config = dict(
    encoder_arch='vit',
    model='image captioner',
    dataset='rendered landscapes of hills, water and sky',
    train_examples=145000,
    image_size=64,
    crop_scale_min=1,
    horizontal_flip=False,
    translate=0.06,
    tokenizer='word',
    vocab_size=34,
    encoder_norm='rmsnorm',
    encoder_norm_position='pre',
    encoder_activation='star_relu',
    encoder_mlp_ratio=4,
    encoder_head_dim=64,
    encoder_fused_qkv=True,
    encoder_bias='all',
    encoder_qk_norm=False,
    encoder_parallel_block=False,
    encoder_dropout=0.1,
    encoder_inner_norm=False,
    encoder_drop_path=0.05,
    encoder_patch_size=[8, 8],
    encoder_conv_stem=False,
    encoder_layers=6,
    encoder_width=384,
    encoder_positions='learned',
    fusion='prefix',
    decoder_width=128,
    decoder_layers=7,
    decoder_norm='layernorm_no_bias',
    decoder_norm_position='pre',
    decoder_activation='gelu',
    decoder_mlp_ratio=4,
    decoder_head_dim=64,
    decoder_fused_qkv=False,
    decoder_bias='none',
    decoder_qk_norm=False,
    decoder_parallel_block=False,
    decoder_inner_norm=False,
    decoder_drop_path=0.1,
    decoder_positions='rope',
    decoder_prefix_bidirectional=False,
    decoder_connector='mlp',
    decoder_tie_embeddings=False,
    init='torch_default',
    residual_init='scaled_by_depth',
    optimizer='muon',
    muon_scale='spectral',
    learning_rate=0.03,
    momentum=0.95,
    nesterov=True,
    orthogonalizer='newton_schulz_5',
    adamw_lr_other_params=0.0027,
    max_grad_norm=0.5,
    ema_decay=0.99,
    max_steps=9900,
    batch_size=64,
    epochs=4.4,
    lr_schedule='cosine',
    final_lr_fraction=0,
    warmup_steps=990,
    weight_decay=0.005,
    adamw_weight_decay_other_params=0.05,
)
Rows from block 3 of the text decoder, named by matrix and row number. Rows with one number belong to one attention dimension. Each number is 50 + 10 x the weight over its row's rms, rounded and kept within 0 to 99. All counts start at 0. After the name is the row's rms in percent of the matrix's.
# q: attention query (decoder.blocks.3.attn.q.weight, 128x128), inputs 0-63
# k: attention key (decoder.blocks.3.attn.k.weight, 128x128), inputs 0-63
q.45 097:50 58 40 30 50 46 45 49 56 50 41 69 49 46 56 36 59 49 42 54 56 45 55 61 54 53 55 47 31 41 46 57 35 48 51 51 55 59 64 57 43 56 62 50 57 39 65 48 51 47 39 42 62 55 38 59 44 53 58 57 58 73 52 57
k.45 116:79 56 51 59 50 54 43 54 28 51 49 60 59 48 47 39 47 69 62 47 53 60 67 47 37 55 33 46 39 36 56 46 53 32 45 34 47 53 60 40 37 32 60 32 56 57 46 57 51 48 59 49 55 63 56 48 50 62 52 59 44 56 36 40
q.46 099:47 61 41 41 43 69 45 68 50 64 33 54 49 61 54 46 55 42 43 60 69 55 54 55 55 45 38 56 50 58 59 40 60 60 64 54 59 40 46 46 56 51 68 57 45 44 55 70 71 48 38 57 38 41 46 42 35 59 43 39 52 63 33 56
k.46 108:52 27 48 41 53 67 44 58 55 54 46 65 51 39 49 42 55 35 34 41 54 46 63 43 59 38 52 47 47 42 42 54 39 60 79 39 45 55 36 54 53 46 49 48 45 50 52 54 43 34 59 55 36 72 59 39 52 42 43 52 67 71 48 58
q.47 095:34 33 50 47 56 60 37 45 50 63 60 55 40 48 52 39 46 66 43 47 52 38 49 49 58 41 43 52 33 52 45 68 48 32 46 60 53 50 57 47 43 57 46 50 63 58 33 47 41 46 40 47 43 67 62 60 30 22 43 39 54 53 41 28
k.47 094:62 49 43 61 55 39 69 55 36 39 44 37 60 82 54 62 46 54 53 50 55 53 48 50 56 43 41 49 40 59 51 47 57 63 44 60 57 47 59 44 57 61 51 46 57 58 50 63 76 36 44 40 49 41 52 38 59 54 42 47 38 40 57 41
q.48 091:56 32 27 49 55 41 52 50 62 71 54 40 34 64 35 57 60 48 47 61 44 44 50 55 63 53 39 53 42 48 45 59 50 47 50 58 64 46 54 45 68 60 49 51 59 51 44 71 40 68 54 45 49 32 37 40 40 41 50 66 42 48 27 57
k.48 105:55 27 46 42 63 53 53 55 47 57 34 54 52 51 48 66 55 60 59 31 57 61 47 35 52 47 39 43 48 57 47 47 42 40 39 38 48 57 43 49 59 64 48 51 65 60 49 46 37 37 39 52 65 44 70 53 63 48 44 63 43 74 52 49
q.49 107:48 52 55 56 33 28 68 44 52 25 48 38 69 66 61 40 49 56 43 60 59 33 54 58 61 58 69 55 61 42 50 49 51 53 48 52 33 42 41 47 53 54 44 48 53 44 51 40 45 56 54 54 42 55 48 40 61 67 36 48 34 42 43 67
k.49 112:51 73 44 25 47 56 40 41 67 55 65 55 44 42 57 47 35 68 32 37 29 69 59 59 45 32 32 56 45 51 46 49 60 59 51 49 57 64 51 27 50 36 42 46 38 54 55 53 42 53 58 41 61 43 44 51 61 48 45 61 57 45 52 69
q.50 088:37 69 67 30 52 50 36 39 46 58 52 54 66 35 31 55 46 48 71 37 37 56 74 46 47 40 48 33 53 56 70 39 52 34 52 43 40 52 60 62 41 42 67 46 39 55 37 46 52 57 60 47 53 66 43 51 49 52 59 44 66 60 49 46
k.50 089:51 50 56 50 62 45 47 41 46 49 50 40 62 38 54 43 52 39 49 39 55 42 50 54 65 52 64 50 69 44 70 60 34 51 41 52 51 31 51 72 46 35 56 30 49 56 63 31 60 50 41 47 51 60 57 47 29 55 69 65 63 39 34 39
q.51 093:51 60 63 39 57 52 53 48 49 56 44 55 64 46 54 49 33 45 53 58 54 47 59 68 64 54 54 38 55 69 69 44 56 19 42 51 61 59 24 42 21 46 65 47 33 41 50 34 40 52 55 35 31 58 45 47 59 42 56 40 48 42 60 48
k.51 088:55 50 57 34 46 35 45 44 59 51 57 46 43 45 71 34 51 46 23 38 31 54 74 49 46 53 42 64 53 53 47 28 36 51 63 55 40 37 54 69 25 40 56 49 45 61 57 44 51 45 67 43 59 60 43 36 47 37 64 58 39 51 67 55
q.52 087:44 71 31 59 70 62 51 39 47 41 49 51 55 26 46 52 39 55 51 36 44 61 47 35 53 45 57 38 56 58 52 56 54 43 51 34 43 62 63 43 53 65 36 55 38 39 58 42 56 59 64 44 50 40 53 58 45 44 55 68 48 46 51 44
k.52 082:24 41 45 62 45 46 49 53 42 56 56 53 42 48 31 45 53 56 64 44 60 50 63 44 46 51 54 61 64 69 52 48 28 54 35 56 57 39 50 49 48 53 59 58 37 40 64 53 52 57 49 51 61 48 42 65 34 48 62 41 61 55 47 57
q.53 090:64 52 38 61 47 72 38 30 36 43 53 38 42 46 53 46 60 64 47 46 58 70 45 42 35 46 44 69 48 46 57 52 46 34 53 57 43 58 71 22 59 66 25 73 48 35 62 53 51 48 40 47 48 58 48 67 43 43 50 46 53 51 56 64
k.53 087:42 57 54 55 59 55 69 53 36 51 50 54 36 57 45 56 48 45 61 48 66 49 57 49 43 58 45 42 48 42 42 57 50 61 59 35 59 47 53 55 41 44 33 40 45 33 34 67 51 51 51 49 44 13 63 54 46 35 53 21 46 41 48 62
q.54 092:40 46 56 46 80 60 57 67 52 47 48 46 44 42 64 41 55 67 65 47 55 42 32 61 52 52 63 43 58 41 57 46 55 53 45 62 56 40 62 55 46 38 45 52 47 34 40 47 45 30 47 40 54 60 45 62 45 50 59 50 65 52 63 62
k.54 100:50 45 48 43 49 53 52 63 43 54 67 52 47 40 39 38 45 35 43 33 59 40 36 51 52 40 55 51 66 69 43 59 36 43 62 61 51 44 47 50 44 44 51 44 54 46 47 54 36 52 57 56 56 75 70 62 36 41 50 35 54 45 45 55
q.55 076:48 47 34 51 50 51 55 44 53 85 54 43 45 59 46 65 59 49 38 33 38 56 66 39 62 54 53 53 51 58 38 44 53 57 55 36 42 42 66 51 48 60 34 67 56 49 40 77 64 43 51 53 57 45 47 36 25 63 51 68 56 52 43 63
k.55 073:59 35 45 73 75 59 59 36 44 56 32 40 59 46 29 65 65 67 54 49 56 50 32 35 43 41 46 40 60 45 57 61 39 45 53 50 41 54 57 32 61 71 49 49 41 47 37 50 65 48 43 49 68 59 56 65 41 51 46 31 53 58 62 41
q.56 072:60 24 55 47 41 46 46 42 43 65 48 32 42 49 48 47 45 28 68 48 64 49 39 59 56 53 48 58 40 43 52 28 30 55 45 59 61 38 51 70 35 55 50 45 54 64 47 71 35 54 35 49 48 60 31 67 67 56 62 50 55 46 54 69
k.56 074:55 58 44 28 46 42 43 65 52 65 43 45 55 55 64 57 53 47 57 57 51 56 34 41 53 55 42 40 40 57 52 50 51 34 46 54 67 46 43 52 46 34 48 50 70 53 43 35 31 35 52 43 55 58 55 57 41 51 60 40 39 66 34 55
q.57 077:51 62 45 35 55 45 47 63 68 49 48 68 57 61 61 77 49 56 49 56 42 69 53 30 30 52 50 65 64 51 56 57 63 48 44 51 40 47 51 39 68 45 58 58 40 44 68 48 58 46 45 48 51 32 38 44 41 36 64 55 47 50 61 59
k.57 092:74 21 65 69 50 58 63 49 64 33 32 60 46 40 43 54 56 48 54 50 42 47 74 48 44 47 59 63 63 43 55 65 46 54 47 33 22 58 42 54 45 59 48 57 35 50 39 34 58 50 48 62 42 46 44 60 52 48 41 59 42 36 55 59
q.58 074:54 43 70 59 50 36 43 52 55 57 37 40 42 41 62 44 53 49 67 50 52 50 43 52 27 44 40 53 55 48 44 54 70 52 50 57 48 65 54 67 58 50 37 55 67 53 62 40 45 34 51 47 47 47 53 57 50 46 73 47 54 52 76 56
k.58 075:65 54 59 74 45 58 47 64 43 56 65 42 61 66 57 54 29 33 54 63 56 46 44 54 46 64 46 52 43 45 51 48 57 44 45 41 51 66 44 54 50 56 51 26 57 54 36 43 53 45 67 68 59 52 64 62 43 37 46 39 30 24 41 40
q.59 075:52 79 46 51 64 67 57 44 36 57 36 35 59 61 35 55 70 56 38 35 31 50 50 53 44 48 48 49 43 59 32 56 55 45 41 45 37 49 57 46 40 57 27 70 53 61 53 46 52 45 58 51 65 51 33 57 37 54 54 64 52 55 63 55
k.59 079:64 40 59 74 73 51 50 54 29 50 51 33 68 56 46 45 53 60 59 51 54 51 57 49 48 64 49 49 47 40 39 38 46 48 53 34 46 61 64 40 62 44 36 55 34 28 49 56 51 45 65 49 55 70 62 53 45 37 42 33 45 54 48 50
q.60 088:57 39 45 59 47 40 65 49 41 55 49 31 40 59 60 45 58 53 43 64 76 51 53 33 60 48 69 59 59 47 41 45 59 62 38 53 60 38 45 51 57 52 44 52 55 45 47 56 44 37 47 41 36 46 41 48 49 61 41 52 53 25 55 64
k.60 085:45 55 52 46 53 52 48 42 77 65 65 62 30 35 41 56 49 46 41 52 59 55 47 31 36 35 46 61 48 57 44 66 39 39 49 67 54 58 55 27 67 54 57 61 53 55 40 58 48 61 48 48 46 35 42 51 63 46 55 32 46 61 48 56
q.61 083:52 59 54 29 42 52 53 48 58 57 51 63 42 43 53 44 31 26 44 42 56 62 79 46 61 61 48 51 61 68 54 43 45 48 47 36 54 60 46 55 40 49 67 39 39 48 60 49 50 69 41 60 34 51 51 42 39 63 55 62 45 33 60 26
k.61 087:29 70 52 55 46 44 36 37 50 53 42 44 45 43 52 42 51 59 45 65 52 51 63 34 48 53 49 71 32 40 69 39 44 48 49 54 53 51 63 51 35 49 55 54 53 41 52 42 64 72 57 39 60 61 26 39 40 56 48 53 73 56 41 48
q.62 078:37 49 61 46 72 60 55 66 41 35 46 62 40 37 47 52 56 55 58 48 46 45 26 61 48 42 52 48 39 40 45 62 58 62 57 61 59 51 50 61 63 38 46 40 50 70 50 45 39 43 74 53 77 29 66 60 33 57 59 33 59 45 62 40
k.62 087:46 42 59 60 49 62 46 69 46 39 55 58 51 70 38 51 51 37 50 62 51 45 41 51 52 57 57 58 64 59 39 39 48 45 47 58 47 39 42 52 66 59 46 65 47 44 49 60 26 50 48 63 45 71 81 40 44 54 42 54 54 50 48 30
q.63 071:58 53 63 53 47 51 55 27 28 42 48 37 60 29 50 35 47 42 46 60 47 49 54 46 38 48 53 33 32 48 38 35 43 50 42 50 48 58 52 51 24 46 50 42 44 37 67 40 52 57 45 46 45 53 50 68 66 50 56 66 54 40 78 53
k.63 078:56 68 54 58 56 39 40 50 43 65 80 48 53 51 60 56 49 53 49 59 55 57 54 52 48 67 54 51 39 47 54 46 54 33 33 43 56 43 73 60 30 39 47 45 55 39 37 45 48 60 44 46 56 53 47 51 44 40 64 36 46 46 42 32
q.64 117:65 85 70 65 50 44 39 54 70 38 50 44 57 36 32 41 51 36 56 52 46 50 67 39 49 37 55 50 52 49 54 51 50 55 54 49 48 50 56 43 68 60 57 44 37 51 31 56 31 51 52 66 36 64 27 59 55 48 49 38 51 35 63 46
k.64 125:45 25 62 61 60 70 47 63 30 45 54 47 58 56 39 61 48 42 44 43 50 42 33 45 41 40 47 58 43 58 50 46 61 60 49 40 58 51 52 51 57 60 30 48 61 71 45 54 44 40 45 52 40 48 58 44 36 48 44 41 63 50 47 60
q.65 118:51 25 57 53 32 38 43 39 53 52 71 46 38 33 62 53 57 37 60 64 50 59 36 41 43 40 35 55 47 56 58 49 42 36 51 50 51 63 42 48 36 45 57 55 26 66 58 45 44 54 41 39 42 52 63 47 33 56 56 43 52 51 43 50
k.65 118:56 45 44 53 35 59 56 65 30 32 50 38 46 63 35 60 51 30 67 49 43 50 44 44 53 54 48 50 50 48 58 46 62 33 41 41 67 54 49 36 55 49 50 49 56 46 59 52 59 41 43 49 41 35 53 49 33 45 59 64 41 74 50 49
q.66 112:69 48 49 57 64 59 48 55 49 39 36 34 58 59 43 65 60 53 50 60 44 46 47 31 44 52 57 51 47 33 50 51 41 63 39 42 40 38 59 56 56 40 39 50 43 58 53 57 45 54 51 55 33 61 24 52 41 51 25 40 42 76 56 48
k.66 106:58 47 59 64 52 48 53 51 45 47 53 59 39 56 29 70 51 47 46 40 55 45 54 48 45 48 50 46 46 28 58 30 66 49 47 58 65 66 39 54 32 40 47 26 36 35 71 56 62 55 54 63 47 64 53 48 42 52 52 50 36 67 55 62
q.67 110:65 50 41 54 35 59 51 48 69 47 64 64 50 66 45 42 69 43 53 54 63 52 57 53 52 55 50 56 36 48 39 47 73 45 50 44 63 39 44 54 44 56 33 50 46 57 51 48 37 76 45 54 43 40 29 63 39 64 49 74 56 41 57 50
k.67 113:41 38 55 59 46 53 39 53 39 57 50 45 54 73 56 50 55 51 61 59 51 48 49 44 35 66 50 40 54 59 45 38 62 35 46 32 60 44 57 78 38 62 49 54 70 53 56 67 73 49 47 45 32 45 44 57 54 60 38 64 59 48 44 39
q.68 123:56 40 27 61 44 71 55 51 67 49 52 48 66 49 55 67 68 53 46 71 60 53 45 62 35 53 46 42 49 57 38 43 58 52 45 66 40 61 52 53 52 54 46 57 54 45 60 25 46 70 42 45 30 57 46 52 61 33 60 43 41 53 45 46
k.68 128:31 45 53 40 45 57 71 49 45 62 31 51 50 39 39 44 45 40 43 41 47 42 48 56 43 58 53 46 55 58 64 54 44 42 54 55 45 74 53 56 49 53 28 53 54 49 51 43 56 48 62 60 65 58 72 41 56 65 57 35 56 40 50 48
q.69 110:59 56 59 50 37 50 33 51 36 55 34 56 47 51 61 39 55 64 66 66 41 61 36 62 30 60 54 59 48 56 41 53 56 63 55 50 61 55 29 43 56 53 26 60 60 59 47 58 59 49 38 42 48 41 42 47 57 46 59 65 42 28 52 53
k.69 111:49 40 53 54 40 32 40 32 48 61 50 54 57 55 57 42 49 40 50 35 52 49 65 47 62 60 46 52 66 54 40 54 57 67 35 36 62 31 37 65 47 45 30 40 54 62 49 64 63 44 48 46 41 65 61 53 64 38 51 56 48 44 77 56
q.70 134:40 46 50 55 53 46 57 35 37 40 43 30 58 32 42 38 65 50 60 50 66 57 52 50 44 54 34 48 63 61 57 52 52 38 52 37 44 64 65 49 57 62 68 61 50 39 60 43 57 61 45 23 51 38 59 58 63 52 77 43 52 41 45 54
k.70 135:53 55 55 58 38 41 49 61 55 42 55 39 56 34 39 49 58 55 69 31 51 42 50 54 38 53 37 54 39 37 50 51 47 46 53 58 48 39 58 64 35 51 57 51 62 62 52 34 51 50 56 59 41 44 55 38 54 49 41 42 28 60 66 51
q.71 107:53 52 38 62 57 52 55 59 51 31 51 55 40 48 65 42 67 40 42 35 37 54 64 47 48 59 53 72 54 43 43 46 40 45 55 43 46 46 49 49 68 54 56 54 38 41 45 60 45 54 48 52 38 44 40 54 49 37 57 47 47 46 43 35
k.71 111:49 51 47 59 59 77 50 56 68 65 42 51 37 35 37 41 39 51 65 36 39 53 48 56 71 41 54 49 44 62 50 39 50 43 42 58 42 53 48 56 47 50 55 45 68 52 44 39 53 53 44 47 42 37 26 62 48 40 52 27 51 53 51 49
q.72 129:36 30 69 24 19 30 37 50 56 36 72 54 53 36 57 39 49 37 37 56 39 60 38 49 55 50 45 51 49 47 51 56 51 59 44 64 48 67 55 45 72 44 60 51 67 53 57 58 40 45 51 42 60 44 52 52 58 52 34 57 59 50 63 64
k.72 118:34 70 50 22 55 43 31 44 55 37 55 65 48 32 73 64 49 60 18 63 48 49 70 57 54 46 51 51 54 47 41 56 52 47 49 45 48 71 50 37 45 36 51 46 49 42 47 49 55 40 53 49 70 60 50 51 67 46 55 61 66 54 52 45
q.73 131:58 41 37 66 47 68 59 50 51 55 27 33 46 61 29 39 53 42 66 36 43 50 57 57 38 37 49 38 50 58 54 52 57 56 31 36 55 65 51 68 53 46 42 46 64 63 37 55 45 47 36 49 48 55 52 48 43 72 62 50 58 61 47 39
k.73 112:54 38 45 44 55 66 59 46 46 42 45 30 61 52 41 45 52 49 57 49 52 36 43 55 43 60 57 53 54 50 58 51 48 50 58 52 52 72 55 47 31 51 62 59 37 43 44 59 44 42 44 29 42 50 56 40 41 64 51 36 43 30 45 25
q.74 134:56 63 32 39 44 58 44 50 67 53 43 49 40 45 44 49 37 45 63 52 50 66 54 53 68 58 45 50 41 46 65 49 55 54 53 36 56 42 64 39 75 44 55 49 37 49 55 47 56 49 56 41 62 42 45 65 49 36 66 46 60 55 60 43
k.74 137:63 53 40 47 53 71 40 56 55 43 64 49 45 34 50 56 59 50 44 39 39 55 51 35 55 27 30 61 47 58 56 47 52 42 48 48 72 45 59 65 39 32 57 42 55 48 40 52 51 52 64 41 58 48 37 52 42 54 44 66 44 44 44 32
q.75 117:40 44 57 61 42 45 42 50 42 61 38 69 45 48 38 43 30 64 40 40 53 50 55 48 58 57 67 51 42 57 52 69 54 69 45 55 40 43 54 47 27 35 50 42 45 42 47 45 46 68 57 55 61 54 60 38 64 45 48 46 44 57 50 62
k.75 121:34 44 42 44 49 54 52 45 51 53 36 55 42 60 53 52 57 56 45 43 42 51 68 64 52 54 28 39 46 55 52 61 48 47 48 42 39 61 53 57 67 57 41 33 65 55 59 52 56 60 53 49 72 38 43 37 46 50 51 35 57 73 53 51
q.76 101:54 50 45 40 45 50 40 72 64 51 45 56 54 34 33 45 74 54 58 59 43 61 58 23 36 35 43 54 50 61 60 66 44 43 55 56 52 50 38 40 55 40 56 61 54 54 47 62 36 56 39 45 72 52 57 56 45 43 61 32 63 44 49 55
k.76 096:62 45 66 42 37 68 49 42 64 44 65 53 34 49 52 40 38 55 43 45 61 57 46 37 30 59 35 56 60 55 52 50 45 51 72 43 67 57 50 52 52 23 29 53 35 51 40 40 54 63 45 62 46 43 65 53 72 53 54 36 48 64 48 55
q.77 095:71 63 71 36 50 39 48 66 44 59 45 71 61 48 75 53 65 54 35 56 43 42 46 34 73 42 39 41 58 63 46 33 34 48 49 37 32 57 65 51 58 66 60 51 45 63 60 49 55 44 54 54 43 58 55 50 48 48 38 53 55 54 43 58
k.77 090:63 47 43 32 35 39 35 58 41 39 60 54 42 44 48 48 51 46 51 44 53 45 55 45 60 59 51 45 60 45 51 65 50 44 72 37 59 48 48 26 61 36 49 57 55 47 46 50 49 66 38 45 64 57 54 56 43 33 38 52 59 61 50 78
q.78 094:44 42 62 52 46 43 60 61 49 49 60 31 56 54 72 58 40 43 36 71 63 42 28 42 47 49 46 42 41 63 51 60 52 54 58 43 58 48 31 63 57 47 48 65 54 59 40 43 44 45 67 54 38 61 38 49 41 49 55 49 37 31 52 51
k.78 104:50 38 66 66 28 49 39 53 65 65 54 52 32 49 42 37 46 35 37 38 57 48 48 38 70 57 52 48 34 40 44 63 54 63 51 49 50 37 62 48 52 53 65 37 39 53 45 65 73 43 48 58 47 48 39 73 58 49 61 45 42 43 47 64
q.79 108:46 39 50 59 42 76 53 37 58 52 48 48 48 56 46 50 32 64 53 41 87 46 35 60 30 56 46 48 51 68 45 43 63 51 49 49 79 47 52 53 55 40 49 59 55 58 58 67 41 47 50 57 43 63 29 49 52 45 50 41 40 48 53 46
k.79 105:39 39 43 69 47 46 60 51 61 44 44 56 48 47 59 45 38 52 38 47 76 59 48 46 57 47 48 52 49 48 55 52 57 53 57 52 56 31 57 49 46 69 75 37 32 45 49 54 83 37 41 48 46 46 56 57 68 40 46 51 51 47 44 42
q.80 096:53 38 68 58 60 42 63 54 40 49 63 42 53 41 39 65 53 62 35 41 45 61 43 62 41 55 52 47 32 66 54 45 43 57 53 51 52 56 67 43 36 49 65 45 41 36 44 41 52 57 62 43 58 35 42 36 66 45 49 51 49 29 58 49
k.80 092:52 63 44 38 41 37 50 46 47 55 31 59 38 64 47 40 39 60 63 44 57 61 40 71 56 52 66 38 35 54 45 40 58 63 35 46 50 66 71 61 64 50 44 65 57 61 38 54 39 56 50 61 34 40 30 39 57 54 36 44 44 57 66 71
q.81 074:28 59 61 45 41 53 44 50 55 57 52 57 40 43 54 46 45 46 40 54 40 45 45 42 43 59 62 59 33 46 65 59 38 46 50 37 48 61 66 51 55 48 58 38 49 61 52 32 59 52 49 60 23 38 48 42 50 58 41 30 30 65 63 39
k.81 079:50 57 49 49 44 52 45 52 67 44 41 48 45 40 42 59 39 69 50 42 50 52 45 54 66 49 48 46 32 64 33 38 56 40 40 64 33 56 54 53 46 61 39 52 70 77 78 41 40 58 37 50 51 62 30 48 54 45 48 58 48 53 47 59
q.82 079:54 47 40 55 45 35 63 44 45 48 55 36 34 46 56 59 61 52 70 52 82 53 57 32 58 26 49 61 52 52 49 60 52 37 52 42 55 58 52 67 51 46 66 67 53 60 48 50 45 51 63 72 33 59 29 49 45 60 56 62 43 42 61 48
k.82 075:57 65 64 57 47 66 62 65 48 51 37 36 43 59 53 50 42 60 40 43 51 45 56 64 58 47 55 42 57 49 38 47 52 60 55 78 58 40 13 64 45 41 50 49 48 38 43 56 63 56 48 44 48 49 43 63 47 46 57 49 45 46 44 60
q.83 074:54 58 29 52 52 66 49 59 36 29 57 41 63 50 38 55 59 48 47 56 54 60 58 65 44 53 62 32 50 50 61 70 52 40 49 65 53 38 33 49 49 62 40 38 45 47 33 46 57 38 50 40 48 46 43 54 47 64 60 69 43 52 63 51
k.83 070:63 64 41 43 41 43 68 62 41 34 43 58 39 64 40 52 38 68 34 38 65 54 53 66 52 64 52 55 48 44 55 29 54 58 22 43 31 56 58 68 49 48 49 44 44 58 53 52 61 52 52 59 56 39 52 53 39 56 51 38 40 42 54 51
q.84 081:59 50 61 54 37 43 40 34 52 42 52 53 55 60 57 40 66 39 40 62 39 54 67 38 69 45 46 35 50 44 42 60 45 57 51 52 37 53 48 63 58 63 46 55 53 75 70 56 44 42 47 41 55 55 56 70 42 55 51 51 57 61 46 63
k.84 079:49 70 62 44 46 56 55 54 51 50 45 40 50 40 50 39 47 43 41 45 48 49 59 53 48 55 40 55 61 53 65 54 41 38 71 38 58 57 38 46 51 43 30 51 62 42 57 51 50 53 47 58 54 64 56 57 43 47 51 49 74 57 42 48
q.85 076:34 42 49 35 64 59 52 67 45 50 56 66 62 48 46 51 69 65 50 56 54 61 59 66 41 58 42 34 49 64 46 35 53 45 47 45 45 50 43 50 61 52 51 36 44 33 57 41 41 46 49 47 63 51 46 49 61 52 39 69 39 54 70 65
k.85 081:47 35 52 51 40 44 49 58 49 49 47 49 57 43 54 48 63 58 36 46 57 35 60 36 52 49 49 41 58 38 49 38 53 46 52 41 34 57 54 38 38 35 60 59 51 59 32 66 37 54 58 44 57 56 43 51 51 43 71 64 35 57 52 48
q.86 066:55 66 44 58 52 50 34 29 37 54 37 45 31 41 53 58 46 48 65 34 44 65 56 55 71 42 64 62 68 29 63 59 32 33 55 46 40 60 48 42 49 42 37 42 58 51 52 51 55 51 57 37 61 43 44 60 48 28 48 47 67 49 30 37
k.86 065:69 52 45 35 58 48 56 53 33 38 75 56 58 48 48 67 50 62 51 56 45 60 43 52 37 64 41 73 47 46 52 56 38 66 55 53 65 49 35 58 46 43 51 39 49 44 48 31 52 40 62 58 66 31 67 42 34 41 65 41 37 49 51 33
q.87 084:34 59 30 60 41 54 39 55 55 63 51 73 44 44 45 64 49 49 45 53 65 59 49 52 52 39 41 71 54 41 50 40 47 48 65 45 52 61 32 36 53 42 49 44 57 54 34 57 52 60 53 53 62 42 48 61 48 50 34 37 44 53 49 46
k.87 080:53 51 51 53 36 57 50 52 50 52 68 56 57 58 51 70 53 69 54 44 50 48 50 56 34 69 57 45 36 52 41 37 54 60 60 54 47 43 65 42 55 35 48 32 44 60 56 62 48 50 53 48 41 32 45 29 46 43 58 44 46 43 40 32
q.88 066:56 49 49 49 68 61 80 63 46 67 56 34 53 42 40 36 36 44 49 32 49 41 43 65 40 57 63 41 42 49 42 44 57 61 37 52 56 38 61 44 30 41 64 55 46 31 53 43 73 60 47 65 35 50 53 45 66 40 46 49 57 52 39 53
k.88 068:39 56 40 30 61 42 39 48 44 42 35 41 41 61 38 46 55 41 63 58 60 74 47 57 59 43 42 45 39 70 26 49 54 48 37 47 56 51 55 58 57 69 41 52 56 66 48 36 56 39 49 52 46 55 39 59 47 56 40 40 46 44 49 66
q.89 059:62 55 48 58 34 55 53 45 59 42 51 44 50 56 39 49 40 28 46 67 56 44 53 63 33 49 55 50 45 51 58 42 55 56 46 64 57 48 45 40 59 39 35 47 65 62 35 52 49 53 58 55 59 63 45 61 41 67 58 46 44 55 38 56
k.89 059:47 47 52 55 48 46 68 51 59 59 40 51 46 61 42 55 51 35 38 46 59 56 53 47 40 45 34 73 35 62 49 50 56 54 42 56 44 34 56 46 40 65 67 50 50 39 56 52 76 29 40 40 37 57 54 31 46 55 39 42 56 42 53 43
q.90 081:38 37 50 52 78 54 53 50 40 50 38 48 42 40 53 45 59 55 64 42 38 46 54 66 36 58 64 19 53 53 59 59 53 55 47 38 41 47 75 48 43 38 45 51 37 37 62 53 28 52 44 53 49 46 47 35 48 53 39 34 61 39 70 49
k.90 084:47 44 38 45 56 35 46 45 50 46 31 47 71 34 54 36 50 52 43 43 49 53 37 42 43 27 58 47 53 52 42 44 64 55 34 57 42 62 56 48 53 63 34 62 58 78 43 35 60 43 56 63 52 58 62 53 55 53 54 63 51 59 44 59
q.91 071:52 50 65 34 50 32 28 55 57 73 44 40 55 48 65 49 63 52 47 54 43 50 66 42 55 56 46 65 52 49 50 38 38 42 53 54 49 55 53 36 36 35 48 51 51 46 42 48 50 59 60 55 36 59 54 43 43 43 49 54 58 73 39 57
k.91 067:38 54 37 41 62 51 59 40 52 43 45 61 44 44 65 53 58 72 57 61 33 43 43 53 33 62 47 32 54 51 29 53 61 58 61 60 42 67 44 46 47 35 16 49 59 60 64 37 40 57 51 50 51 46 30 45 36 68 59 67 49 39 47 42
q.92 074:56 63 60 43 32 44 36 32 61 54 46 48 61 42 43 58 51 39 65 57 60 41 52 36 57 41 52 61 55 37 51 63 44 40 44 59 45 57 53 58 42 31 65 44 54 49 45 34 49 36 55 49 40 36 47 50 48 61 50 50 55 58 60 50
k.92 076:60 61 50 58 45 48 68 45 54 37 51 56 54 55 39 67 40 58 59 48 39 58 55 55 50 34 59 53 56 40 64 34 65 55 45 63 45 54 39 47 42 44 55 55 57 42 57 59 38 56 46 47 58 52 57 30 35 44 53 35 50 57 71 57
q.93 075:47 43 46 60 49 48 48 51 40 41 41 49 49 35 34 66 58 60 51 44 52 55 50 60 34 50 42 57 53 48 75 60 57 51 49 35 47 62 50 39 48 24 37 54 51 49 34 45 44 57 64 52 48 43 43 37 47 56 51 49 46 40 67 31
k.93 087:53 55 43 51 46 40 68 52 49 44 28 55 52 41 51 57 47 77 53 40 45 39 45 61 56 60 51 51 46 50 63 45 60 66 30 78 40 55 53 62 48 53 54 49 46 66 49 42 55 46 45 48 55 54 56 25 53 56 37 44 37 62 53 62